config = dict(
    model='self-supervised audio encoder (BEST-RQ)',
    dataset='simulated sounds of rotating machines with and without faults',
    train_examples=39062,
    n_mels=40,
    hop_length=160,
    input='log_mel',
    win_length=512,
    codebook_size=1024,
    mask_prob=0.08,
    arch='conformer',
    norm='layernorm',
    hidden_act='relu',
    mlp_ratio=4,
    head_dim=16,
    fused_qkv=False,
    qk_norm=True,
    inner_norm=False,
    subsampling=4,
    layers=8,
    width=128,
    positions='learned',
    kernel_size=15,
    init='small_normal',
    residual_init='none',
    optimizer='nadamw',
    learning_rate=0.0015,
    beta1=0.9,
    beta2=0.999,
    eps=1e-06,
    max_grad_norm=5.0,
    max_steps=17600,
    batch_size=128,
    epochs=57.7,
    lr_schedule='linear',
    final_lr_fraction=0.05,
    warmup_steps=880,
    weight_decay=0.1,
)
Rows from block 4 of a small self-supervised audio encoder (BEST-RQ), named by matrix and row number. Rows with one number belong to one neuron. Each number is 500 + 40 x the weight over its row's rms, rounded and kept within 0 to 999. All counts start at 0. Numbers have three digits each.
After each neuron's rows are labels from the 100 clips, of 14976, where the neuron reaches its highest value: "responds to" is what is common among them; "loudest" is the band of the loudest frequency at the time of the peak. Only what is clearly more common there than usual is listed. The data: simulated sounds of rotating machines with and without faults.
# fc1: first MLP up (model.blocks.4.ff1.fc1.weight, 512x128), inputs 0-63
# fc2: first MLP down (model.blocks.4.ff1.fc2.weight, 128x512, transposed), outputs 0-63

fc1.86:519649477527494528519440536465467474451476516498499535490492470482566509535458447546532510441523428551495529544463552513494553510514460484491483491479462446405425506488486483509523482549479580
fc2.86:458492573501592515507482424494502426470527519507520492443467470501521466589440460498451465485553518557531493500569513465485487517458540531489519455472499492499423551484519452472515461548501479
responds to: conveyor
loudest: 1000 to 2000 Hz

fc1.498:499533526426524498483510551424552417450510457543498479428541560525493505535451463539531514598557491519435524410494491490482473592472569508477465510444457492416496514551480549476532482515542521
fc2.498:483504467489519455470487490515539530564454475491598508467404511499521467519480574474552504528429453465499491511540498481525529551540498471547545553445538597494471428553461503493545484491502459
responds to: thin (high-pass)
loudest: 2000 to 4000 Hz

fc1.357:492566462510505530490536548546478489507459547512563558443550522485535427496532527500525500533470485502428507486443380490503469483595492439507493574529451519472498467511543452458531502503458534
fc2.357:465498485484510497492518475514552512540496538462550519526500493469446583509491542505500552472429486511482516472512591515522496543504443520461486430469514546553454498436469486619493441431472478
responds to: turbine; speeding up
loudest: 1000 to 2000 Hz

fc1.138:520557521469506548456484554479414522495529531516480506555551566527499414534532406438566480493487477536488487482526573463512543514491568505510511547464443484412463458477468472473516517438433520
fc2.138:476474464507498477561473491461563556537522546455455484482498463446549534426552547543497552495494533444416493593499491477498527476443503458490528466608485481484542517465493524434505543509543446
responds to: thin (high-pass); air leak; rattle
loudest: 500 to 1000 Hz

fc1.306:467517493486516516458561553526523415482513475478438528497588518492487500544545555471477571564538508466455467490508455462531544497477535500518475539455462471541458442463509486599521518549469541
fc2.306:449495468548548573420527525507506479507488488522472569562490486509540491415533456490441526467463454559517479456563553507498499543492447545416493533526480526513491482473436442530474518495422560
responds to: slowing down; gearbox
loudest: 1000 to 2000 Hz

fc1.198:532506490538406519523554521496610495447433510465520510480471498577546468553495540514546445500475466535471484586493454484503475535498533582479439570492488503458481463507538474611530576491527552
fc2.198:492436485565532462552475500499476518572509574573478490516483535541525462424486519484483433507496587497480503490503510579497525472506459533478508525459529505524595531499523484476510513565394414
responds to: conveyor; muffled (low-pass)
loudest: 1000 to 2000 Hz; 500 to 1000 Hz

fc1.11:493471555477524522485519545462561515502452447493495500517500555480509446479518479520517500523569519486491416522575414534540434536505576557499523561459468440481514515502463519520510462515480472
fc2.11:459545440528461541499498538482536486492513442511497555510496522450558481431491570523473538456416460580541520551601485436451472524532499503454422465546499507533486501381503531540491459542470555
responds to: turbine; electric motor
loudest: 2000 to 4000 Hz

fc1.166:487499503523510487421475479467512459459499475465497453507599532512483477525473545509512520584508461508469493517511511519519522498514493605519378549487518482521472467501423390528531508484546564
fc2.166:452555472513537459454544505459468515538500495473554485483521518570474549484481517627493477532465485533451529498506461436467449563469457581503516527557560539543515552413526455487477532550513505
responds to: text has "room"; conveyor; bearing knock
loudest: 1000 to 2000 Hz

fc1.314:518470498452488449475483637446451464468465459472553531447499510499528505536569436503561490574569537499528486416515470525446481534507580544516517525438469525497477491498495498553530486489446467
fc2.314:522441502545441450560485430510576513459497504531455502476477514536542518429560471543509498463490567527489476556502471550427486582548452499503532411416530439494548506552487514609456555443487465
responds to: speeding up
loudest: 1000 to 2000 Hz

fc1.462:513528537528526541477438451569528506463497455531556496443426485486512451574516524447488463483535472562453483483533525443477397505588501532476531494473557541517431502455443443453519473580512575
fc2.462:462456424449506417444502508524546465506522557465413505509551478450488496540466511465535604456534456493506481502513507527509529443459566527544533469452497503483425568533500543554566536484481469
responds to: conveyor; speed: slow
loudest: 1000 to 2000 Hz

fc1.414:540535552475452492435439502508573496497498505506503533521508585543532463517506415420563475544507452505467417503506509497532553464498519469529515546488452517484419492519519451431549450553476496
fc2.414:558481510505550545545420478459530477540550519464479434562497557543498472480475547526547431532484504489521463505496499542431515469491452573526553459522482529499489496497465508525518438534497459
responds to: turbine; speed: fast
loudest: 4000 to 8000 Hz; 250 to 500 Hz

fc1.455:544532521481478565466515571473546492452583466455556506462513555531542458525509491516509483491490497564468523424568465517534474552476531568522485508501427545427445460507526478543542539547511507
fc2.455:471574474474462504544532544548514472457480467476445514477534496507510584561444477595497539508549460558516507491432530455430467522484481477491480467454527539407548522435433508505515506491499456
responds to: speed: slow; text has "room"; text has "reverberant"; conveyor
loudest: 500 to 1000 Hz; 1000 to 2000 Hz

fc1.238:500543513515422491513534474580473470502454420534577542429495468466529475534517512536500485466507445485559535484567526501474507509472509540473430538479476499476510441487468494495521489511488542
fc2.238:408450561520490456452463516432582466444550512538413594456499465487547528473506485543508462520523528491479509522523512571517499471553464499473483444483532545501542481545515540564521503470467536
responds to: state: faulty; electric motor; rattle
loudest: 2000 to 4000 Hz

fc1.327:499475523464464500554488580457521463511524432473570520485470547483497544539477420452551470503510458541574526440529413551564573503523591494543442497471473517425517521547487512526550551520581457
fc2.327:474426467504524382561536430528473505544451546471522492466468514509518501460537548519464526471500572495523532530546523455522525580550494548496512496481512467580473490481466453515403532516526538
responds to: thin (high-pass); conveyor
loudest: 1000 to 2000 Hz; 2000 to 4000 Hz

fc1.89:556508534429469528446438473462514437527487493461568500505563479493524520545483496483517482570499516506546539473522422544467534477545563550492514492510431468468488525506521428520522539506544545
fc2.89:531509546605471537476523457516479524485425475445522470523437485555586494487520460474568463549493482503451483477534473426442510540517482542470515574543591527491458478501563492465485492492522547
responds to: conveyor
loudest: 1000 to 2000 Hz

fc1.205:506469491523510543537485543470506492530558489539467426518500594489494465496492437497518531485566513506486443479545544499593601456513479469530442567516452484495513472485429509523476490536431501
fc2.205:507561477525500484464501542434437480513513551427574479506498422482514539384545530489538577507563473510396516549531481603516496454482510512478528497544542509485511514480571428524555489481474490
responds to: state: faulty; rattle; turbine
loudest: 500 to 1000 Hz

fc1.53:519547587578511617478533485563512547513600475511566460489456591534481416549485523457453500495493448525500507449526427418458462521506519493531451549487450453466518420466499465425516441537506531
fc2.53:506536465493502412495534488505486537525492513554500494460521476486495477488444516491477517496495490466471517508455488526561529464491507497548527530528537517536440549540520479618431549402525511
responds to: speed: slow; speeding up
loudest: 500 to 1000 Hz

fc1.102:462528486486447513473432506542432453491496426486481561464504562516544538506483489529488488426495456542497540541511482565541530573546530530527487501479511411466524497445480497526508419517518602
fc2.102:499521522442492464515525492532536475416511557523513544484430494479488474522443448509453535556451538426486571474435530438513582550519507546537576504515490521552597448538507507585556526495478457
responds to: quiet level; thin (high-pass); conveyor
loudest: 500 to 1000 Hz

fc1.80:506480463553514553548574522516490498484604501472498535501482529500553452551536506509584495511551483552574470447547523468537468462612564579473507543486489477442482530464479449539518524510504514
fc2.80:540610471533513569476485556569486466501475526534481468529551514453508463494437520457470538560574476476489466459424479537448549489489510452524475518485493511442530469476446516487562478533578529
responds to: conveyor; speed: slow; text has "room"; text has "reverberant"
loudest: 1000 to 2000 Hz; 500 to 1000 Hz

fc1.38:518510473556502513503507522470501473535527482529528538461502575536541472472505447513436483507508449543505493512454491589478543430477510552478452567506512484488454518528517458593463494535474532
fc2.38:429448610531563449472466506550540551368477508517563557502442519492508545476534506441490484501551544469533486478570446499527519561483507544468571590531508496490503484468467445482454524506553524
responds to: state: faulty; bearing knock; conveyor
loudest: 500 to 1000 Hz

fc1.173:531556460476507478463501486503482457526548474459536515525508480446500467577526507518542529513485440499533453534551508501544525515529485593565470512418508393512442434445468521610540544523460506
fc2.173:447452496546539497491438518499440500469567509588480534506524526501523565518496541517420535430472506430527491457511577525508515489516513454483503495446563554539489490517529550518502471452517461
responds to: gearbox
loudest: 500 to 1000 Hz

fc1.207:510542458525542521528550593517516448480538455499479506483536497534509473527512488448549511476536436525523465470593476536510492469536519550557494562421449476432459504511470509533556528453530482
fc2.207:553506561477488503524514515521468544474456509534408442530484548451500522474463473457532476498486472538512481487470554501438512529466473439539448431531532473473515468518482563484484559462560523
responds to: speed: slow; conveyor
loudest: 500 to 1000 Hz; 1000 to 2000 Hz

fc1.134:486543522521476492502544481506429488455505501501448547520538539582501539543534492497522457519524433503501514563454502477454467432476515498527526539505443510473492554511543490505525514515466525
fc2.134:487494527510563430550422517477464549493462472530520505428470500456480534533473558509479465516435509567494527504554488522529545601519516536514552549490502513531492540481489584533534404526478444
responds to: state: faulty; air leak; grinding; machine: conveyor
loudest: 1000 to 2000 Hz

fc1.40:517528455576499453544478511637539476530516517463578421439553510541562446516567545524527545538470484479482481469574487548514470545508545503490477523466496514478542423471524495436495443528514459
fc2.40:455573535570521538493486447437429566462458465521533514521549552497530512467514502452503491507469492454450486557453564431512495534558470455470496568565528493531456511452471522486448456513464543
responds to: conveyor; speed: medium; speed change: speeding up
loudest: 1000 to 2000 Hz

fc1.46:462539521543448552459517473586510459453513450472595501480530538498504480590462493488568552465518524526488480531473483500414466548547505531485504493465522513516506431489480478494521502532461541
fc2.46:486420471535562511496484514502550482582413498493551513516504535483464488484420508399500563558513509440446515483414548511487474487483508513540492481549547531551506526489567477557504586445473503
responds to: turbine; gearbox
loudest: 250 to 500 Hz

fc1.45:507473506544488557516478575524543447483502474489535516409491497504489472522502542485543449547467550488515553518524460489482467558549489482548509548456451542479484481485444512476469491534545514
fc2.45:501504470454488455526451479491552558584475544625470512418471508503462490519446487431488454489497516429532459453459577537517500516552503458582558453465491568511467456644466433469478577474531431
responds to: quiet level; electric motor
loudest: 1000 to 2000 Hz

fc1.43:530508588525473567477447562469557545506549535529533519453451532503541495506502531429488450463497497483519555401477498477495515524529533475458510563416465485430482430537543462461516471528472488
fc2.43:479505501479478499453496444501499521569545543467510488505430485553468505601525610483497448493515511509509475536497476487494556466401544476464492487526535538508489488491551465438479471461516517
responds to: speed: slow; thin (high-pass); grinding
loudest: 2000 to 4000 Hz

fc1.157:501512488519548521496493486491448443489472429468530525479484495528480458473532485547515465538500473578493500439606475526520526526540527526473480529480526429525437494485452424547470530529522548
fc2.157:488486523584519521395497500549422542525483447474531514506467531526481452467565567463519475540524526442494478534504554529469502481538468534478537527481578501509476479517438504428506453490481566
responds to: conveyor; speed: slow
loudest: 1000 to 2000 Hz; 500 to 1000 Hz

fc1.452:493503495458502520515525496566468396483479532418449486494539531512530461463585468474498454506497481553497505509568478508571431572492513537536535522460527509504425494448491463565467435498537591
fc2.452:472501522519534484466405478463529503488515511520469516478448546459487517453493506475461528446497516539545528430521469531505476533452434472450468471540525511486567464507426506499547465460536621
responds to: speed: slow; rattle; machine: pump
loudest: 500 to 1000 Hz

fc1.359:481525491527540554524526489465395499431527497533440506507512544526535484472469450469535490523509492558464370484524568532521516515550570565581483528496495486475423524533409495460526473539455503
fc2.359:470589529433477500496449454514574515546510519525583509509540505471530527468484499522492503497551492442512482498416516553480518527497498418512540499562438488428483481504535487451449484546567430
responds to: turbine; speed: fast
loudest: 2000 to 4000 Hz

fc1.109:514471492482477496494538472493513519492545492537537493535495479548481484485493461443512429580515528509483492443623573461471535417522542547485490481449510472513517501553523404548517490508406493
fc2.109:518551446471452491429445569495481505503499538469463474468511476512462509483506504502461492506569516562539522532497406541456512548511489501523490514559455534503591456486568520448488476491461525
responds to: speed: slow; conveyor
loudest: 250 to 500 Hz

fc1.485:495591482489436542424560591509450414495566495457487526538488529524497447563534519467534535517546487551520539541530509487488553528477487565533525502470464450495458495478491482546538514509416541
fc2.485:559486481454449507507491517530542485563493540499564494491517557512492460534454481527580532506439487440436494554425562531487483533530514462507477437477575549471481418550492527399544524483498467
responds to: gearbox
loudest: 500 to 1000 Hz

fc1.108:595575465552453495575504548493484467508530536525468489450487501501601486459501440483493516468547441517512500495559523453459537541475495526498471530443498466455499438518478519440523506528443523
fc2.108:499445460526521484513454499480506507507453472500509487437473476528485465453471502369423526487432471538508502524464496538449480442417478496567500593524541520527494504465499482490550500551506479
responds to: conveyor; speed: fast
loudest: 1000 to 2000 Hz; 500 to 1000 Hz

fc1.508:497571444482501501431433546504463462456525446527482552471493481503506535497523468465535474506502453518556467555477508493472527492520505488489454593536497499476471488483477504441538476486519482
fc2.508:492484493499519431507507447494564411506486508416422533498527438480545535473410529530500585594505451527502473437480545494490504459477510513562548444459474510528511580511470504522575540510535443
responds to: conveyor
loudest: 1000 to 2000 Hz

fc1.277:485495495468538512510566493530427476467525476466473525515498500544495425491534489538527581518525437540541457485514516434490512550453529512523512514467500418473403493509487551597549467510502533
fc2.277:552445521521510466483586504544513477452491423478492476548532542505453533530557526481529473548567538508527504473589495476475495501484486640548476485495453465469548459589485473501491515520509486
responds to: speed: fast; pump
loudest: 500 to 1000 Hz

fc1.217:533501433460499563439568512470534479464541501445540479482566486538484495477500546460482571554540488502486468454566425521541487530533517526499467585485397448491504483501561454494505484546522500
fc2.217:563429533495505424581542489453557505498428467440527497559456527528445495536561481520516497512501473561403486550525457506524541514549478529565550485542504507550515532507502538571544512543445490
responds to: slowing down; electric motor
loudest: 2000 to 4000 Hz

fc1.146:585539479549494545460525495525485488469440443493567536495462557472541523449533463470522622537496448483534529451474452444525454514510573526495428515508456524434464520475492484512511556488444540
fc2.146:506421487514546460564585554511432450468540516479480583565499529521503526488488431385481489475452498564535468476506477405524518471450570463544497527551467505480486589444566532507461517470529540
responds to: turbine; speed: fast; rattle
loudest: 2000 to 4000 Hz

fc1.21:498535528552480536506553535497518467488495487516508480478490498497525518532511424520534482467475479502486462478569498498533540571575446523503440559534467419510492414479453563552495551535390551
fc2.21:528481427600459463468507455469520507549476484448583471512498488475477528470554591525470568544461460491438553526538626585448442496513488440504475485454586503499508471511571499532504516477494494
responds to: state: faulty; rattle; bearing knock
loudest: 2000 to 4000 Hz

fc1.404:509535541430500529509572488495525476494521452439486498510587500549469510530546507402526559544492531503543461475571475503534498559513491496513495485484469465482512540548476497482565559529454500
fc2.404:427513445505473463435530489475398531407586493546526493501564557575511456553447448524504444428500536493467527536467506458442522480513443488483521516525525535500547423513481443490514481503549503
responds to: speeding up; turbine
loudest: 2000 to 4000 Hz

fc1.504:499506442472421573412589536453485504472528515491530556523487515538467330497463512496491564458554475542518510497566541526559525518514570514487487501437519463501529466510484463518498507485490559
fc2.504:582467540460478570478459475453548574595485504459522479506493544504448461508544488519590542534425580457513472509464415437450488539480532446558529479578440554436516488464498551477492441524539515
responds to: speeding up
loudest: 2000 to 4000 Hz